Weights of a small image classifier: 32-pixel images, held-out accuracy 100%.
Rows from block 4 of a small image classifier, named by matrix and row number. Rows with one number belong to one channel. Each number is 200 + 20 x the weight over its row's rms, rounded and kept within 0 to 999. All counts start at 0.
After each channel's rows are labels from the 100 images, of 14848, where the channel reaches its highest value: "responds to" is what is common among them; "patch colour" is the nearest of a few named colours to the mean colour under the peak. Only what is clearly more common there than usual is listed. The data: scattered letters and digits in many colours.
# convs1: grouped (16 groups) 3x3 conv (model.blocks.4.convs.1.weight, 112x7x3x3), inputs within the group 0-6, a 3x3 kernel for each
# convs2: expand pointwise conv (model.blocks.4.convs.2.weight, 224x112x1x1, transposed), outputs 0-55

convs1.102,200,187,193,177,221,205,142,198,206,193,196,209,195,189,201,259,207,194,190,212,208,198,179,213,218,192,197,197,211,201,231,186,215,195,185,167,210,168,184,199,200,203,157,168,166,194,201,206,229,172,220,196,188,178,230,195,207,226,165,199,238,192,207
convs2.102,211,203,225,216,201,198,199,186,218,167,198,161,218,207,187,178,180,210,206,169,220,191,191,216,225,180,223,195,159,237,190,166,168,149,176,188,221,197,196,206,170,195,200,217,201,181,192,187,202,193,203,229,236,185,180,208
responds to: teal; blue
patch colour: white

convs1.56,182,186,157,192,207,202,205,201,217,218,211,157,194,211,194,206,195,168,181,189,169,199,206,200,219,193,205,183,169,219,188,183,217,182,213,234,203,219,236,192,201,215,143,201,219,160,155,194,195,198,215,190,210,231,177,189,168,193,192,212,215,197,205
convs2.56,207,211,220,241,190,216,196,194,192,221,186,202,229,215,179,203,184,214,194,196,198,213,193,230,244,201,259,198,185,238,230,204,211,192,194,175,222,210,171,190,201,183,168,230,199,200,175,183,210,176,227,223,212,184,210,189
responds to: red; pink; yellow; white
patch colour: brown

convs1.46,167,190,202,181,182,194,208,212,243,199,199,187,211,199,184,179,181,179,166,188,215,180,195,242,207,216,247,162,191,221,181,193,223,203,212,249,204,203,189,201,195,199,178,189,185,203,201,176,213,198,167,182,186,164,204,202,176,208,191,167,191,191,169
convs2.46,201,196,198,193,203,163,228,238,219,181,230,191,194,170,220,185,187,194,178,214,202,182,211,207,218,206,211,172,218,195,189,225,184,217,202,198,157,218,205,194,198,218,226,192,221,214,225,166,167,176,233,180,193,216,203,208
responds to: orange
patch colour: brown

convs1.0,221,197,223,221,169,215,214,202,222,220,197,188,199,184,196,195,179,207,224,196,213,233,169,209,217,197,212,222,198,219,224,166,210,216,210,218,210,183,170,193,205,178,179,160,155,223,202,213,228,170,199,227,197,220,175,213,185,171,205,170,161,198,185
convs2.0,204,203,216,197,183,213,202,172,210,177,192,164,200,214,181,182,194,216,208,165,213,193,184,225,204,190,230,213,173,216,183,185,183,153,171,157,226,201,212,196,162,188,196,210,197,170,198,202,219,209,214,238,253,200,179,201
responds to: purple; black; the character O; the character C
patch colour: white

convs1.1,220,199,220,223,171,211,216,198,226,216,191,183,194,189,191,202,180,198,223,202,208,233,165,209,219,201,215,225,191,212,227,168,210,225,202,216,210,181,180,180,205,183,172,154,166,214,200,216,222,163,203,225,199,219,170,208,187,175,205,173,158,203,185
convs2.1,204,203,216,208,185,214,203,175,211,182,194,165,211,209,190,183,198,213,215,165,213,204,175,221,204,187,219,205,163,221,197,196,178,164,188,151,224,204,210,200,167,187,187,213,197,171,201,198,207,215,210,234,250,195,170,205
responds to: purple; blue; black; the character C
patch colour: white

convs1.32,205,193,163,217,203,166,192,192,171,173,199,225,170,191,213,193,204,231,212,194,157,219,208,171,204,187,164,195,196,163,213,197,164,197,193,169,208,197,166,213,198,163,214,206,182,180,184,222,181,183,219,205,208,221,176,190,224,177,187,216,197,202,229
convs2.32,200,192,218,206,213,167,217,214,210,186,223,202,212,210,196,195,168,195,191,216,193,179,215,201,242,212,214,169,196,218,197,230,197,222,216,179,177,240,168,221,191,195,199,209,228,202,196,164,167,185,229,198,198,178,218,221
responds to: black; purple
patch colour: pink; grey

convs1.71,219,206,184,226,208,215,213,181,152,224,193,171,221,193,207,230,190,146,212,209,177,208,212,198,206,194,172,178,209,200,181,192,203,187,213,224,219,211,185,213,211,197,209,193,150,187,200,204,175,188,175,182,223,233,222,210,186,219,212,197,215,200,153
convs2.71,191,196,209,220,193,230,195,200,178,216,187,174,217,215,214,197,230,211,194,195,222,226,208,240,201,210,201,230,203,207,201,179,206,206,221,179,226,173,219,186,218,201,206,201,174,204,140,224,244,200,187,206,227,214,164,178
responds to: white; pink; yellow
patch colour: black

convs1.14,214,193,191,211,199,201,202,178,193,184,202,196,190,218,205,176,204,195,214,182,196,204,180,207,222,176,170,158,204,202,136,206,208,162,222,238,179,199,199,186,214,203,166,203,195,174,210,192,142,209,214,176,203,206,177,200,192,174,221,210,161,199,194
convs2.14,189,198,183,199,185,220,217,208,150,222,168,206,195,224,221,227,205,198,203,176,221,208,198,169,168,208,172,207,218,203,219,186,232,171,193,210,209,180,207,182,229,222,221,191,169,205,141,206,216,216,207,178,171,218,191,169
responds to: teal
patch colour: green; grey

convs1.92,203,215,182,195,201,157,206,198,143,162,194,209,165,198,214,176,204,198,196,217,209,186,197,196,181,200,200,197,206,220,180,189,208,181,201,235,176,202,197,183,199,212,182,198,210,203,209,179,201,188,154,208,195,133,171,190,206,161,200,212,173,189,207
convs2.92,184,178,195,188,184,220,190,170,141,186,165,201,205,207,196,212,224,193,213,203,214,188,189,176,193,196,191,218,208,215,196,190,216,197,194,195,203,182,224,208,207,197,194,204,178,184,190,228,220,203,185,192,204,210,200,161
responds to: teal; green
patch colour: black

convs1.82,166,195,191,179,184,177,227,238,244,211,202,202,206,215,203,165,171,171,227,214,213,210,202,199,166,168,173,226,196,182,216,208,200,184,170,169,199,208,204,207,209,207,167,200,183,214,202,186,213,201,210,177,171,163,206,201,198,208,204,205,170,178,167
convs2.82,159,170,174,151,186,184,219,214,193,185,190,182,165,197,237,201,203,167,205,186,224,177,185,184,205,183,204,194,205,225,164,210,215,194,184,211,178,213,213,197,198,240,233,185,201,196,186,205,194,199,223,177,190,234,195,185
responds to: orange; the character M
patch colour: brown

convs1.65,186,181,233,180,176,200,198,203,196,186,215,247,179,183,226,171,185,224,173,199,188,183,198,184,176,202,177,177,202,221,206,210,231,206,205,233,173,185,165,198,205,185,190,200,187,155,175,172,196,206,211,200,222,209,211,215,253,191,186,222,189,191,213
convs2.65,205,220,216,223,216,205,196,215,206,189,220,211,229,211,195,220,184,203,191,226,194,211,246,191,217,250,192,166,201,200,225,209,209,208,245,188,193,197,167,192,228,194,192,205,195,246,198,182,199,186,201,198,191,205,219,216
responds to: red; the character I
patch colour: pink

convs1.2,180,193,216,167,207,214,166,204,214,210,209,182,194,190,200,184,201,212,190,189,211,173,208,210,171,188,202,195,188,213,166,205,210,159,193,204,206,191,160,223,195,176,224,206,196,195,193,204,173,203,200,175,189,193,199,191,144,196,200,132,211,206,154
convs2.2,162,168,188,198,174,211,215,194,156,199,179,187,199,220,204,195,227,180,225,200,223,186,183,206,182,174,202,236,211,220,171,198,221,218,192,198,229,193,225,212,192,206,211,218,191,169,188,230,218,227,208,218,206,212,196,172
responds to: black
patch colour: white

convs1.111,189,165,202,164,199,215,188,202,212,219,189,183,217,192,184,250,217,211,216,191,192,204,177,179,251,209,189,228,195,180,219,210,179,238,227,205,225,190,192,215,196,176,245,216,199,184,218,202,210,214,190,208,224,200,218,198,197,221,183,178,245,206,200
convs2.111,185,185,184,164,160,204,218,206,183,204,184,200,181,233,212,206,227,195,232,180,226,203,186,179,173,173,181,223,219,214,194,199,214,199,175,191,215,189,229,193,206,216,210,178,181,199,200,217,219,232,210,204,196,225,197,168
responds to: white
patch colour: black

convs1.81,175,194,182,187,187,173,245,237,249,208,197,208,200,208,212,172,175,184,223,217,215,212,211,210,184,170,156,208,193,199,215,201,204,190,178,148,202,202,201,203,206,202,182,199,199,209,188,196,208,203,211,174,175,151,216,192,199,207,205,214,172,179,168
convs2.81,157,168,177,164,172,178,223,219,190,172,197,177,182,194,236,199,214,160,204,192,225,165,172,200,209,182,211,197,214,210,154,208,201,187,179,207,174,197,210,199,201,233,243,199,202,196,174,198,186,212,229,190,205,225,195,178
responds to: orange; pink; the character H
patch colour: brown

convs1.98,208,215,236,179,176,227,144,179,213,202,194,172,197,219,176,205,211,163,150,162,196,203,215,209,220,212,200,205,207,168,197,228,168,202,201,194,229,219,220,189,187,189,161,185,209,192,187,176,204,216,180,208,203,196,192,189,169,215,207,195,204,206,195
convs2.98,216,221,232,215,223,194,181,206,205,219,206,179,212,207,178,220,179,216,201,198,197,194,215,197,209,235,223,174,183,196,218,195,213,189,200,178,198,208,168,189,223,199,178,192,191,224,201,178,182,200,210,209,210,178,188,204
responds to: orange
patch colour: brown

convs1.10,211,174,207,203,187,211,177,177,186,195,181,195,177,170,209,188,220,222,215,176,204,203,174,218,183,189,179,220,185,153,207,194,170,228,204,219,224,222,215,224,166,194,215,182,147,202,191,204,207,168,202,196,201,206,218,200,215,224,177,196,208,183,150
convs2.10,195,189,169,157,179,182,221,210,186,169,182,162,189,183,215,186,200,194,217,161,221,171,194,225,166,190,190,206,214,205,175,190,185,176,182,200,199,184,199,185,185,235,232,216,187,193,196,195,188,202,195,193,214,208,148,184
responds to: purple; black; blue; the character U
patch colour: grey

convs1.52,229,197,182,239,198,179,200,164,162,212,186,192,229,198,199,204,168,167,194,191,198,190,183,171,222,234,214,190,192,205,186,171,182,229,210,214,196,199,214,190,198,221,156,173,207,208,194,204,220,184,162,219,212,194,213,193,197,223,187,153,220,220,196
convs2.52,200,187,189,213,185,212,225,225,181,231,191,186,176,189,241,228,227,188,187,181,216,192,194,167,178,203,185,206,221,197,204,188,230,188,189,222,197,185,222,181,235,239,232,164,191,200,190,224,214,201,196,167,159,226,178,174
responds to: orange; yellow; the character E
patch colour: green; brown

convs1.49,220,207,197,227,204,198,179,180,181,206,193,192,203,210,195,179,183,162,184,185,193,187,174,174,240,246,235,189,171,186,187,175,190,235,226,226,204,200,200,206,212,202,172,175,179,196,193,192,202,176,179,218,221,226,196,193,183,204,183,177,228,235,229
convs2.49,155,167,178,178,183,186,230,229,202,196,211,189,171,199,230,212,214,162,208,206,214,178,187,167,201,182,202,206,226,209,176,220,210,223,180,197,190,215,216,200,212,229,230,185,212,192,204,214,190,208,225,185,171,226,200,189
responds to: orange; pink
patch colour: brown

convs1.50,194,148,158,217,202,189,217,201,199,170,168,175,192,224,199,204,194,203,224,217,227,211,174,188,217,200,182,228,226,234,198,173,193,220,202,182,185,192,170,189,211,206,196,206,201,236,222,223,213,189,185,217,205,175,242,220,219,218,177,192,215,197,175
convs2.50,214,215,211,200,205,222,187,196,179,210,186,205,193,198,183,236,217,218,217,187,207,209,211,170,191,221,186,201,175,207,220,161,234,198,211,178,200,165,216,175,215,190,187,167,162,212,174,210,223,223,168,186,193,200,199,190
responds to: white
patch colour: black

convs1.96,217,193,202,192,180,204,200,202,176,189,195,180,202,206,142,207,210,160,210,190,212,194,193,208,186,177,154,221,199,201,226,204,192,206,173,175,191,197,187,192,205,151,198,200,163,199,196,210,184,187,215,193,199,178,186,196,184,207,206,147,205,212,143
convs2.96,197,193,206,182,192,187,206,208,201,189,218,229,215,206,182,227,172,175,194,203,185,192,210,171,196,206,189,158,200,215,196,195,206,200,214,203,173,209,183,223,217,199,192,204,208,204,173,175,177,212,213,182,172,184,244,219
responds to: red; black; brown; count: six
patch colour: pink